{
  "hop_length": 160,
  "tokenizer": "word",
  "encoder_slots_per_expert": 2,
  "encoder_conv_stem": true,
  "text_encoder_width": 192,
  "text_encoder_head_dim": 16,
  "text_encoder_qk_norm": true,
  "muon_scale": "original",
  "lr": 0.013,
  "adamw_lr_other_params": 0.0017,
  "lr_schedule": "wsd",
  "final_lr_fraction": 0,
  "warmup_steps": 150,
  "weight_decay": 0.05
}
Rows from expert 24 of block 5 of the audio encoder, named by matrix and row number. Rows with one number belong to one neuron. Each number is 128 + 24 x the weight over its row's rms, rounded and kept within 0 to 255. All counts start at 0. Numbers have three digits each.
# up: expert up (encoder.blocks.5.mlp.up, 32x96x96), inputs 0-95
# down: expert down (encoder.blocks.5.mlp.down, 32x96x96, transposed), outputs 0-95
up.4:134095106133169155144100109163130133128118080085122092128152124146125070141130108098136137132130173121135128104144118119145164103122130129151106113121105131113102149106127133154165121139121148126118129118136184105118129109114137142112176152089147144116104136146181099123151139132072100204
down.4:107153173153110113111153142143132083101098129132137141146154144116139102143111091144162117127166096126141117095112119108132140143092162140099096104131118141077139159141156121115135143099124110151177123135080155110123161129139137115098132130103129098131160096131174124150190085092164120143
up.5:180143168128179137094151123109123113092131083133155096172110154140158096111131125118130088106129144096122115125117125097112114119106149139120114130141149171132127151134124135129104125123105106112098095134116096187107116146126119148185132181164115079149144102118161121161117142111146153106
down.5:164146125084129122123109122130094124131108119107160152120114154142088153175139134134079140113126152121098067142157108115158095116129120119101126112108121108141121107108121151136115101204137118185079137128079142131099149166136118142117129130128129093112096163108099136150109101156151130121
up.6:154161154164141160145064155128122116110139114130150092137130152154115165168136074103108159140083131186109116115132145147086135149156132091138121133086119122101120136132132097128113135125156167075144101122127123121114146099102122127140118121127124178110142110103123179110118147122097150108
down.6:122105106172085117155120137122148121142123146097096092119129135124126173163118114110105103108146137103116141124119158163148180125105118126137130149108103174151110119089107057161089138122102130105116111170127128154079170097150137118104134118091130156136139141119149149163124108115148152162
up.7:110140195112102159109168137135107094118165081144122134096143151125118152097113139109157118148099173106128138098110150111097092130099116123149113127136111116140132089130123138100144128171114106167137133168137090104150173095161146122152098102148150135149160108129132159131127138091106088117
down.7:134137120113099151118137147125176132129150110150107114115151143087207117135160145130123078118121136112144091159100138079134146133184148122128098142141180173125112075136120189118103127151135133134139103150128121119137146150114120129145125118104111118115117079132146110135156120144153145082
up.8:120106141142175124150146095081131114125145136111126109145104131121133124141134104125158070116109161094104169118130091157134161144125093127135108077135148106160166150088119109103185130134111107111163126084153137141123127153183126135133146148146116134128099155112152088138114136089155118160
down.8:101109119127101142104110171143136038126107145116135148107110134124086153124145118148151105128160130133146148091115108135173115086132152129131073117121157131100152125142143130130094173120149082135150146127117142102150174144111102099118126140175133124130155169146107119137151144147124084143
up.9:176130104155131097081133128135142133134104119143134150112185139112149122147164142109107105131110133168104158130149124136147103111062134118115130084126122083168131105151135119140183080094111147093147121128174126171169140128121147116085132117132138120145149138103092139132125162113124113105
down.9:181102090153144107161171111171128148131140151143130099111087132118118169146137160144086160173155189180127111123154120145121128124138144104123128096120164131162120133140158138115118141139137117139153146131137091129123114088134116166142121144147130117100116138150120124174102087173147116152
up.10:112111078184077146185106117112124120152144152122099133111093138137147167139130102137154115088133136133102116102084142134166130132113127135129154130126128154113147120085185144138137135118127142101111108078152107133144117072156143101132109162127128142084123134164159146114127105135143157160
down.10:103164171139103185147128101131119148156120118140090129122137143120123093145167102127082105153125095128102180164125133134172142189142149136139167144105099114122123102149101116110119108130085120109132140115129134138139069124062143133145157130134124152148152126127111179103125130120121140122
up.11:076149110120120136099127118094121128158129130125150117162091135120094133112066142132135107157107121103124131106111076115165111102171138171112121140156166112138124106108103116126117123106144133140108198177142105129168116140155155156127118104139101143141163129145156125146112124091161172121
down.11:101193091128090132092125135106146136148125119101139096136108115101162118156150147114155131142151091162139127138164118132168102144163146107172112130159137138110143122117106127118109115125165156094105096084128062113184129144135120138109119093143094137135123118140106136110100112138123116177
up.12:164123100115102136102131124136112138146174096128174148155165114095117142139132108151137103112160084120102139154114147108156111106140128113105133117115125143104112167113077177136172090092159141114138151088167121154130134160111141120134135129108105168146141101099144107154115120137159066107
down.12:122131106129124066168091137129173115135156175169172150138128116116119148122145136106121137159112141099155120124173090157130094128138146133117100137133104136110099123134149123082161148171089128086117136120094155112135124118172158113127173126160145146127085138160141125119120134113163087126
up.13:091134145124136106117084148152117125146122120096139113120101114114113142138096131149134166164136166136127128153129131114145169132180157148106108124138085137113148159134103139134106132142160128134105129167115152124083135076110149143094117078145106121135148054113134086111108126187141152149
down.13:105119126097125126125155144162149149155170102134140156135130115105160100130129126091153101141121133132146150116107136133117110176097115158166105145147145167131164136105129131155132112118074123130154093142176055146138138150119118125138129142110119156109157086146114144153111148143048123142
up.14:107136111116140128088085155115142108140170133147107133108099131099101163102097138110140131128144129147151179135131169129132141102094122142134119136172087151154159162141116151191120117156141116114133123180114082135114090152138107131113122136116167100088109136084147162099134117083134112126
down.14:097132084146089105121092152141112101152111131150153138146088127138158116082103114158095124134114150067098142131157127145159153102118094159131165134135151121105087107131136145157118105120130185089121116109129111144152146144098164104137131128134148144097086156122140122173096150154154127128
up.15:095104133142140097137152150111120143172151072147165167137092102094115174115154137140126141151131086102155115130146119112149131142133116166139147147151127154157117114100124129115160151161203129113111110146142117135105127134104125120084100099114078132146091115133147097112113089111159125148
down.15:067123093134149127121107115106135124152113123136143144100108142148136170147155112087157133099138150144126094141098099125104095109131083144125145162144129101118144133092111140138153121110134139106131118154156126121164084120170140144154132100146140156108133071130193174126137121076109142159
up.16:130132157129090128140186108140108119112114151165118181081127101094133154121094128132115100127115100158078115170104113142136116140158164132119121116138115114123110120103144106159119135155129141104166104058101147144110098142115175121143076144129130102145172150144132148155137120148138156129
down.16:143100113134141127141127132075110106092155155122129115053158095132088102098115132168120120131173116101100110134119108134101137128094146148096121128133112150117087087157170153180158138142140116113158117135147137107147116143140126139124094132140099136171139141115139135162113179136161111159
up.17:078101182126069116137117139140123144156143150110179120096101145131144142168063104109145131128067157092152130180145139124165108127144104109132117122140112132139121113163163160119096122124095119165121100154105095148157135145146133114134123090123122142141129134134121132117163139099139112122
down.17:088155105129129121155153102109143118119151110111150152135132157153134108089090095141170118099129144162141148093098129127108148131146110127111115123185149122146131097118128154181106153095151179119132142110136098117134096127121143105140183114162135151077104168124111105116160135184116130127
up.18:098142131171139132097127125166139092158112108106103129144138162153066118108151148131127135132112141092159149112071115113117117148097121104147097102087111135157160078143119103123126131183108171171144134149123108154125124137130137092122100149123110131168154129092126118144133138121113151179
down.18:093124124118109161134125107155126105154130122058084147132135150117126132134131151157115126116109156130117158128098138112149131161108066122125135153117158115181098108172149152109097105090138120124128167113112111156100183136132084104124133158136139133103164148112139096149119186114140131143
up.19:116091119175171143140137169060132139135082106146127147100184105136127147092097137109117139160106099094120120165146151077138120144077126112124138130146117130130118136121109123121170162141128142113151116134123123140131109128106161114154111122135177152132135120155168123120115089161101143088
down.19:128098136154099140120098082170132172126116130108121118132117151123153118118148143101149137159131103144079125138130117122072122120117144164090131151110116110113150146102107219139150144114137139092106115113117149131140123078136130131171126090099111102148083123133142104151107124084116153110
up.20:141137120079119159150162083136157140150129131142116171083139087098148176094067126153133144125122107144136116132134140104145108120124144104117108146154124132132146124122156112147113106147153127110173178117127107144103137156063184083124109117121127123137130117125130157141073118125152125153
down.20:093167073133137158140090153112154085103136123110138148120141094183131110141111124156129134140159127115093142142124112149155202103060095136120138134121114154110171103134161174126131112151160125121136137115143158153147146146176134122116140109119110152147102121114131126144154111133153138146
up.21:123156090142144143086131159076099175166146118118146157156141103091125091122098129138116118127099118131098145153094138171110165131124155080135148113108152120086119103140122111129148146140149122144093128100111134117124138093134184164160103145135149146069143142136137124135076133131145135134
down.21:186158159119164147075130120124133153129160102105172138145144126112184152093112166095151116171103086123123132113141145134089140131101198092123119137111119156127145124141140131140146128110135159112077153109142129125150139103144134091126155130120154103124116131157137167111120145131116164113
up.22:115103116119120147148180141164158117158133127105098079159110125174140120125165085167131136127110175140132143118119110117144147111106088127112150079127127135122136104131132140123131123120105127134092151077173123153081143096134142100150113135163134116162143074120088104138151158120143155093
down.22:123146146122103150096104145169150113157074095128107195140117118092103146140137150140080135170118122114103146123098118076154149116095129133132105140125127140153145121132145132141133137152108116118112131113095173161158114089079098115133140105159101127127122139139106087120089107176137151116
up.23:125106110143138100095103083140098120140118173134145098133093160115098169114140143100157115131189138147126114119112099140130141106129144176174126122098117162166103161140133136100159158156169117100090132141127119122139115089175132123076104130116115122156103106131177151116128124127114124151
down.23:078127122112121137144161157103125119144124097146128128102129135181152112140097086120119122129134131106164098171107106144122104179167104129124083121151172118136125154153161120119161079128125167112160121098153108135132143150135142150120156159117183131116153101096118144135096174104102120116
up.24:167154100156130150145158161143118131096139103105124112132103111170134133113113129123105155144114136126118114096161100084141123144090140109157109094158132134127141116109159145080097139117134129125157146154151162165112164092088196097148111144139089126090124127096151139103153115152118087144
down.24:160095134122151097115117139141107128078146144106095102141108160128168142162148157125106148068130108149147079091148140124089157121135119161139146107113103133138083135111111122146118126160108156112108092123132171143135108106126162120143109140088138149095130110101111176107119097082114132158
up.25:079154121132134140131168109130128090120119130146162172149142128102124151082111101112121123116126153151130146085175112107079069119118085124129135127083139093134134159157153117136164148084141158178147110082120130133158111124106142119143144127114144134132109164151131097093152151114147132138
down.25:163123137115116136125120160123137110145132111140125134154120072112172085090151126168111081124122214097119110113130137138138117164127160136186098177113112114149122135117116138139119147096151120155160121145120147153143157123118116123083090113133134100122106140147105143115110099167137144098
up.26:119129148158102071119154098119095080152111102107125139147124112093135117143156093136152156156101114114122146101093169160119158145115095082156092154136115143171098106118152165159096163105099143134154157148118109161127134163122151123118124087137149116118132126121129114111115124183134148141
down.26:184123137142095113144129104166174089181111183127116113142130158114139106138115100091109130155090120108149134147140145133118137088099164148130148140139154064134131125137145105148099128127114159117166129126105113143101180120133172111160097122142105137110161100145119116154103145146139146143
up.27:085148105156119132097101121107121104125159178165128118075094144157096133137145141111162087097071156116168137155067138150154123140116137133157120146127176148135125124117114133146136072135123119141107130161103135131120137139133107131131122100164092112131117141164092130131180125106125124118
down.27:090133112104117147148183132094169139160096077126111139100124153125088119152121121157135124140087139181139134130175155135146149133151147131148111114154133158133105077130108134133130097106108144129129101141135112080121119111159085104137138144119127136126089130103087101087089145154085137140
up.28:162126141111156143145135107150078151092096120160123107133134117101163089141118139104119144123111147138125123091114093171178111124120145099134097151144125117165094104141115118160142135111123135112153127179182145117151163135116106074153137110088077095110121155107151162136159141122130125144
down.28:154158120149121140136119126131098141094135156095106122155108140140070125134146125206144099150133159130143137096137085135144103105116147108119095105091130085116139153102124095146103142167116120090086098141183142092131113129124117157100120134172123108124134165146090109119121113153115136132
up.29:116161129069125137150138096143142121083100094141135125114159185119100146132116119132123122162111145128145172134150143126159125119108175105179152134125118177116108085119152107103103159085146129097125110100190135144111098121112166113112113134107135119107100129128115124168105147132148153135
down.29:175111105127121134111162118112131125128108108111128170160133092138092120085092132124131144139133165115125084163153157126135140083152124151134163166099190115098096121161145164115136154134102154074148117137139155116132113124102092120121161146125144140146145102122144125098106134075124128165
up.30:134130123100101128140129116106147086124145120083175122119118139117120132164120089129162095118099108067180160159126134113134115115095111141130141148154134095112158106167129147159113115115114117113110084147124115182103133130128121119104089105152186159113108116142139174137155147165156132130
down.30:095116090121148111149152134150197131150117146156116143147159167139104083153128121101136122097078092134123119166162138101129113154118134132119132115158143164190077107166139130125110114120115127107116149119101168146108159121123171131110118164112120122112109083127123129163127120150108113162
up.31:138146170136145122142108101124136117117100133158120070106151177149151140118149124110089104083097133096152116148122126118126061194148138130123107152081136129119132112162153115147121087125113151126147117098133147175126114116197118121126122117125097146135106130113138096125132140151145169143
down.31:106151142105128123146084114094153124100134124123138164142138143177078170121135119162122114124080133112090111147109138149081127123114129130112124135091084138139100110184130099113090149179159153160172108148088118152119148132118135132126117139141163134102095135092120155108117149138159141106
up.32:088057106116139100128154142144107139158138122143173154153129127146132114110123098137113122132119101108126146141168119105106118113110139140144100143141130101124130118137100091176107112153144076169129125165129126127198113133161104109114141100132136130118101075113162127151147176118132135175
down.32:136109089094109155106152168139120104139133127094147146149104116090154136155136111148145119128173114175111112160123123155156153144147134160125143133151133116106133076127120155111106165122162110136132092105083143128142145139094154152088143146100125148126115130118181127078086099121083103151
up.33:104152157135117135122070123136154126108107112167141135149131118104153170141116135173129167114152098138157125194114122110128136116154139121082140135099109157117089108151102103140141131113178150117176121144109112134093141102136080122096120123133080144154133139144116093140112130090177126123
down.33:103095162157129137183115117133175095129115134158149115139081120113146163177114152116142146118124159133129141142148125143144103142057123101141140148143120172129137115156128150122109134137127101071089118168110118130101094179148140159120107101133115170160117102143126134100116162119122112134
up.34:117110134101094128153124146142139144140124177128088131164120160138096085175108151102121121143112136136120120123115150121135132169152094141135160163085080114159141114108110084141135168154182138108140120148111104142112114167152074121166129110121158115151132110101164095124114116098096133120
down.34:150116108166138115133099122104151116132133137114086122116063143130139144152145132122162118134158105104140182136120135183130135122149138114103146163134187111134085085137119149160124133105155105136066100156138144147126129147113143111161187126111117136119120150149141091118105119096084137145
up.35:087131127127131156126082146134156130126107168118145136115140111176192125131116121087108081093105123100105121147141125086114133177118148074142113122140147150123139135106120122124112162160108140149130077142130142149172130124084191143120114134124114146113108160105115123144170149133152113106
down.35:148128179120130119134121076138095116135139118124094138132153161152154136124137096186132144103147148159103102117157146125096133130138123142146138096113103152095113129133126149158171125101168137102109164117109114128109074096139136145102175124106162140180094119135095141120146090121078118113
up.36:150117145121099100142136141149113144097154124127164132110124100142142088136174184087136089125168102123134157080111162131120119120115122083120109100132155126087159121151093146166138137132099167119106125184151128120111171148105089122127099141159131126082120135127110123137164117100135147105
down.36:192110120104165106125164126157121150184159134150107128139132125170094142132136144148141184105126159112134148109184129124142119097130113111124097121048123114110146119093163129123130146120140140113107153137126143113140117131070139127128153132093184129105128134136088124123114136128095129142
up.37:124084132106142103177129116101143144105125069107131100125146157148148159117152130126179087163149133096087144150112114139093110095153116084173148153108105121125147132109136116142160113127139109122120150108159098167136137147192107115116128111141136114110137119114119137126115174118179101142
down.37:112135099126104109118100133084163119095109178126094136093153150098094166144124141128165109152120126158141133107142115122126112076169109120096112103138142111115105137156148153125103111146148114148164169147126127140125129109129141110105120150113164169124139145181074090093141125177104119135
up.38:176173104108141151138093131151097130127157096119101098141162123124128108144142081111124151120131114164130129140077084155133156115082053125130112157130099146142150132121113161134158163117127108132114154114158149098134142100088145172110159141089117140129139122137145124129116143158095111146
down.38:126118184135135110122100137150126150082148143130113136119139125148146164136154102134147094102184122101191118129083151098139106092129162112099107129158151093120102166119167097127119132133111095101152133159143161147100146144137134128162094097101127131107173168126131140109133146096151117121
up.39:099139110128132109102150129153083150107184161151128126113133142136123123140128117124129134137185165111122127102116139078148141082121128104153115115141075151103076094139157130136096098124098114100146144122095203105136119123111121160145108170164152122103140120144133141162143137105147132121
down.39:131135129117127116123172176137135140125163115117117120147098146166136164148136158140091131106118120123133115145145147119131125193131159143098130168099128114094100113142112133104157068177109113171108138079097107152123115136105083097145128168096143128087148111141115150140108133088124150148
up.40:089130131116168181107134158116120141136133131113127097103120149179146122125119141083102093123093088150124124161164104125147153068114156142149146134094112103124089121132149115124122133144170107098147116154112104144111122195141186156097127114086127129133138141131149134094134146129135141113
down.40:108120070163160169152088146119157131120144137122126096148105113104181142152137136141097158124169096134103117141138143098108094198106132126150163143155153164122137135160113128111152113123124119131116164156152133120127149133142168098118116167127119165120098115121123135145141089156172152106
up.41:127139136152145152133135129151132095083158127136111135156116105175093109129086128181124102141105098132157141129121118081136083138121132121104130125113147160189121088121106120110111117140152159165125163160116137092159142084169080104123166158106126130101110143132113130123102113121122165150
down.41:112155136137105193132101129135056138143136145126167102132098125123101121106156106115139118155155136145129155123176174116157174162086100105168121127123150127136104126141122131107104099098124122131109104130155165105137106145134107155146115101142079153103153187110118135117107139114128140144
up.42:072129131126129078143130079197119126144158141114142114144137133150151104107140105105137130130142144131117116146107141145147143113101095148116154117161129146102142149124089122157159143115098155138134100155149093133126150185123089150126123104119150178112079138120143105161080145134104084133
down.42:097156143133099120107128118162117090104149125152124165145146091114104128114133134154111118128133138125100133103111117123126087153111114120124125102064142145142128085107170113166150128107148156111044166086084154170123157125114111122103151153128130151169128121121168135097141133133138106115
up.43:087123124161151130130130115088111145139134133145147179164101145088092098112095158135162139149121139176147137146097083149130127117140144142089100141128088127152144112118137110137079123152119167151131109141133127159135140115090156120119130069134116138133139137103151109100099106138065171128
down.43:097113126129141159146087137120131126118147110087092125130129151130152129144130139130143151152127107143133157083102106131141172162172104142122096153140163129179135141131140143150094107131102136113105097156138125148147106108125058109109161111134066163153092129148151166160166150115106131131
up.44:069165140140129084130139161127110115119118141176125114158112112136145145159110093099096134141145121129127143104159131145165135112091171139140140118141080150114088098145099116110138112172130132119127096091167120109142095125176133137118111117119164179135140103164107100082127137151120158128
down.44:149107138125122125091094171159143112131158133121104128098124128118166146109176175107120135115124117108101078139097125153109109173132073124141120153124105122128137114165110103141134127094137161110115098090128103106072120089153110154108166144152163148141144121107142117093168117114142142165
up.45:075108113147153097184135088102088130139127170117108110163140156130129155095107162142159107123111101180121105170120144124103130158127141110107124094116081124115116158074127146106092130127138127135107163158122123150164145102120112149137131099149162105093141153134120149160118150124153138120
down.45:132148126160101129128101145107120128110173116136124068127089100132101110162160115099139082123130144174121152142142122130129185086143094146128139179149156132085135131133151125134114111092151161137072147138128138176112085136146137127138133102109097149084115095100148128137144128126117108117
up.46:127185134128151107133150118116126177111161119113109168106178119111091169118132111113112115103110124102115088094159124145120129097125128137132095142086127124114132136159127144120135104126111155148131104084153124147174128100147079148161155166140160144112123178156124153116098080093143120135
down.46:154122174117131102117123109167120150169142165118164116128179113137109131106155129152125111125139137128149136122147085142143119107140147136186168137108144149092132153096139139121112117084106082183115142129155105122140114120118149117162173154157131103085117119138099114120085094157168125106
up.47:085132152123101128128120110164114088106082117140152127122148103143105108124096162115171130089143115128148122119113098107128110114126154114126128169136181108124093196126104148119143144119162120084155157156104133141131112152118148125082094146162162134093143124140148155147097111154097116159
down.47:162114172162170151115129097123123149119113132113123095110181152148122123110117130091140111131133104133143115142153106166151155134145145153109172119109164122124121089136105102068100133119116143138140096106144071141135164159090132131162087159110156108136099164093129140162142148108141139111
up.48:118108139124089160157170145144177159142142103113138146128161132093122157075114109133112116124117107133088112093136157121132102164149088161107141083152163111111106161130129165132096144090115106104120129132112163090101149118097144148130145152085128130118136101120130127133110131180178139117
down.48:156111115127146114147123083130093150148111096126130127180140118121160099124139149105165145115108123115075141104103075130140139095110105111157164146127144110140176136107136103094147179181151142129132119111057132139156117136112134131135107128087138097153109138138123142088133096124147158143
up.49:175155138120188150109135089113163136124101120121144097116106152130161134134084129138116125147084143118072099125125111159133130176146142125082131123134147128100118149135173117139133151139131119163112129172126096123120175113132121128130109118115080153145126130161104123123075148106171152088
down.49:101161112097149169145114113133139129128088142094138126116142099162156148163177131093106116155121148125124107094106112097155143107121129103166134120085099217141144132169087141120140106148126125096134123110113110133131144137178118162123134082107118118092132151127091143156124143133124131115
up.50:125138158140110159159146149118115167130137097121133090121094102130174110144115144105149123111150104108094117118114135169136104126060138074107133131169109175151112112123130100165144124133129110148140126159134127141149157164127134137159087131136134126119114162152098149072126070124103106155
down.50:185156149130112163127095115127110119129106130114116153136114150153138115142151163144139133140128144114093100095146104112131159104087156104090120103087103120125173105122114142151156134135124136130082155129111162109143087105120139106120120120193085165070125090116094141134097131126129149153
up.51:108152131105172134126152150156144142128125113131170138135153099152156102167171096118122125142158113126103138132078136120099115101088139120136150149129124117147111118159108099153110120131130107133070148133124106142108128137098150124167191139114169133087137116104129094164097106064107120154
down.51:169166100155157150097125139136125158155141125119169132117086109139112118098124126107090126146151150112115063078102138082130105111093137142165116149082148140145133110112101155137148129089138143122098147115123180175121133131143097109139157140128144113102116122106136167122086152149124110146
up.52:082103122117110119144139120139120097095126082056132136190169092143131118115153120077123107158123142112152131131119120150130134121170155124135113148091161123122122113123161155132102119148089110120105144117154128141124120201125101122130109129130158098136161155150104138110173138153111103139
down.52:125115168146136104135160107134149135091119162136113096127107167109090110149142109098129118108082084146159131137103097134157094116106167159148131105093167106110108133142140117151096125098126115095152139112152112127138153123116171150103121165099158116120148105154086116136127076134180110152
up.53:089166129157105138142106186123125122173137139131131095142102156154124070131135133124119164120114132104111113077170137108117168140109129132132105130096126098181115092104159089099108129154131109084146127141138127174125134177107111138101125138112108127113131126143162131107173102141092138141
down.53:106101088136118170162119149110131121153101145091092095125112119113144152142120178138144108176149087133153106107115096156132134144149128163069159133094131111140155123141108126173122138100115148135152095132151144140111124163115102078134133144112131109107128091084179167128138120133106139120
up.54:119170167097137131141092127144157143111136126171135080116146122122119110144151094133093187113153130118132120127128143162119124120159140172141122132102113149128117096102119130118127124146173123099154144101102162142128097099146076154096105115149136107142128080096103104155152153090135169168
down.54:102139118110116127136100139155167111081101097175164164158122128113136130133113120132114106126147142130128146146143124147151080136104129104120115147131109130115119121073116060101113155123129102145150146113153109180095128152161115145127152059113153150157172121088115103089116127121128132145
up.55:196141107143146108123112084137094091127130111118150105145151139112104096159126109117145103087129124135119141103117082185113145091139092116147135155134133130101104088127122085121160122145137131114135142100127107136145123159171131159141149121102097147178139090143147143158125180122135169124
down.55:150110119088140127129098148088093118151111140147098111096099106115088149124113115110105115124173146148120138166136116099174103128182157111095133116145131111132120149154141090115077095130140111117114120166133129102129140160207108133095110117129183121146137131129150104121142147122150102153
up.56:124103131114128166120134147107097161122071104122162150141108108086148124123175151138170130167122128112107103124133135136132151180175131187161110096112129130128095114138142134151103129084134128086125142117122112129091087151143134135134085140112136086147134151119100164123102124166159115104
down.56:144105129126143132123145109097135119137089197153110118121091134121114143117170108123133143106147137145138110126163133132087144118097118167103106132128130131136145140108146148159109134139128136113153137157170104101145170181102139125134138134153160146125158117119128097107112120121129192224
up.57:150136118129104143135089109120138133105166142163108144128172143084111127110108108105120089142088164114132099135129099133091098147125116148125109164134139184149131096132124143116135150109147082066134109097117149114129157133104142125156128160157137169138128179129143153159090123164084108128
down.57:148117144118121121147104111092127162097089102141168120111131161124120100137160110124137122132173077084142148146140121178121149138138177153174157162125144147120119130111159140127117129131154130136108133129142124151120161169145148148133119128165106106160112135122054180121157094100125119152
up.58:125127168104154095149147119121088094151162138155137131135133135135129117112120129077101098110172110144101137152127151150147159140131111167165088092132168124138133133097094116156110134166118139152098122119149126127120113195129070155106143118116097119082113107108158139102104140145120104164
down.58:148113116123179116130151149121126095141188150174095105127136157130099078155145092125085104082114119109094151125104092177113089152163112116130106115141125153089146125102123113146114128130128119165121080119092139158098134123132146117097107147134136129128142090132101108145146158102145125106
up.59:132104135163110115141160153141133097096120120149113126101125102138134118093130122148103139149148192068099161136091160122112104121118124110143120139147113152156136104107152167150132115127130172138092108156133144144110123143100186107166127117097166132118134071112145148130129165123071127146
down.59:114108125102101124121167157177129112147119163166112162147130186101141106148149150098128166148103146107099130107100169134138079135118185099097149137126125080102155131118102103147102146153140144113136133097090107146134138104115091109135122114113120139158118127139118116153138122126182148092
up.60:146091106112101146164173138125084115130125126111129103124127162076089137123133172112135128069140121114134134105142143123075152124137170136164163098118165173157103132118132179116111113119103143117146107127117143119146139128141154098157112128105130124110183121123122107082094119158119143167
down.60:131106166115143138125125124137143162142117138162124114111107135100159064124118177098114136122120091135108133148146154149136141156148154070156131110123110124122116118116103090117135114202108117112127131118123122187167107139139123094130125110102122129123212126104098143092107142105132140131
up.61:118141131160120104087102138146094115087147145101102132148127123112192092147193169145129134142128138118125104180123145128134166100124111182130105110143087158110159132113114112142130126153178138165106140108108113104083113132117110092115142125135121105163138120127139140138117117164084103132
down.61:105134096099100105126152133128090141123135128144180148179086164112084134115137120128131127084138135125156150101106155131121106133098092115112144099143115152070129117119151112114127126075116125136106155144110147136069152105161109111129102149130170129136181093121130154157121121159121132168
up.62:128139120134128138154151124117132174147113075089134102109123134121158093128129107139138137144102122135103133114097123172122178113139092144163105102162134159122126176135123139106114131121093120122137116102183120107135118078115169148110131172114142138113066136139159152146130109175072127143
down.62:168121180125079143097116107132133110121091119130138142148145111149134109125102080139121125116184135143135113094143102085124147171116174126105169123138110150125122135117138089102147113104128118130089107135121135129149141102136125102155115110122132125096156127069113160067112134074107160129
up.63:130114128129091147143116110112114130126142121112111074144152135075144088132096107109111131103155139111125165134148140131077129091096132129160171127116106130149101155120129129110134104171122152094125145134079153193100128127137111135112135177100169157141127107154144129107100142173168123153
down.63:140093140146149118143172136168126160140151163137148158116141117126100127107093081102161115145158100118126139171146117120141101173126140135069105142147151136130127108099139148140125151151110094158149080113090111139117141145170104148093156098117122121120128155140148124190116123158167119153
up.64:150131089104128133156141111090138060131134165131120079111105160154100157135161134128091152124074127065177151129124118128166123138150121113154107153121124102105157101150150130133094119150124135152119128109103136169134118132107095127117099104137191127113167111141128135134136133132166138123
down.64:071137133109147133118105110125146155146130140122108143132140158148095119159055105118139107117048102153124109121140159069125140111133088101090130142157128153152082137167108141152128150084099101139151143095128142130099142132147125113109133113109129121109136112127100114147143112142160136098
up.65:130149141140135108137129099121117160073105129169144116109109146122102091127108167148145095151160121102092131152120143134132124120080151158163121119140119128139130139197159153099126142137165103155116120116133082089140135115151115154107097062128158112101121136168120120163112150119166108122
down.65:100156114180164129104114087136110117138137137114157099101127109127142160106155098110124121118094183143109117160146135119132126141116095091110133108184113123149091110116160155171113102177118140099109119147097112153160132152121105142144169144134131139112141163114083138114159167139138090108
up.66:124104145135154074182081183143127123122130123115124150153103148147140193116145141139104106151130099131132118148108129127113151126156089119120100138102125119110136129120086137153136122122126119083154102118125146122134099117076132125127172162154129175128148155144184141097113120100115079142
down.66:121116183146093137182120131118136112142100095132132072138123146113117112148175105108131119114150120148153101106098164178119138114105093133108095168093109128095131132110124146170119094112113103122155102140105130079151136103165125130147141188124100108146081121126145108123126103134114116133
up.67:111137183117156114123081170096147093115156134102139116154139139180085110136105117134133142168127148109144110143122136127119154161136104113133131135112092107129120094133109102164120137122167167118147148127108115134101143174141072130166101115133143143096149114070138148133126139106126115065
down.67:130127098175118145090103106130129095132067166148081150126128116112120124129106122129122084132129105146118162128117135193148130119112164117106105175128134163138119122089150089148131148126089108077155114188109099129095113150149129130133082125124112164133136129151128089130115146116135134141
up.68:106122136120115132139112144136093113113131090162112113134170166142172101172210121133128087128122147111125104168117142133153135104094124155120081126164104121101136155119139166104133122119156117145086131107112119126132117111146084119098147125165145151140126119131163096102119145163105101175
down.68:079077123141108104138148138110157115064147085163143120128121143140116131120136073094125118122151137128133146124086127134141137121070090116078121097152128160147103138142136121110129150090132128114125149147097152141113137124109129155101101176150169100139136089092121116091121156145154120147
up.69:112113068143100110115139120091135125146166103115136125107124132116138149169091114134139134100163102140138105076138125170128119131134123148164143145140125149108128158143145166183104139127079125177117131141122111144157130138122131118174141141133092068083139089146143108143142102099108126171
down.69:157165122092109114138140138111145081164149142125144147159167145158153103127102122157133108130158140135110160128140096129114124191147133147155145139104120059103117108109138155118125150123117155105107158110104122146139147129101143121128159172109113188087145165090089133100154127137130116120
up.70:147105079144174094113144135170116120142131134074185121127109147117137133117122154144122117080156112102176108138118135175095126117103141149133163105134102084133199103132150139114149137144147128114117079126127097111141119126169140123142157086158106158134117108114112110145139118138122143139
down.70:118092126118142138182122113129102160149182152138152122120092111134144138168111162112099159072129153120127141121133110101167108090125145115113117111156112100142114148095139101164135113141165153121121136138135112135145153102133040129161152176148117158113111137102130145102139152115106122136
up.71:127118092133112128112118154131127131090122159113115103155107114126146129157091133155125073124132108128154159139162132122112126109144162175169132146138140147081090146125123121086118116141123114113148169136088102141150106163154137129108060103133131090118134128154177151181124150107139082139
down.71:123151092138146116124116118101146124146131100140136140108084119117127139106078097159113128110137127161079102180155142133105126135164095119147105097154129164116076102132129108072114097123115162104110128091125141129126151133076123131121120132110138187139122122119115100129104149179120080150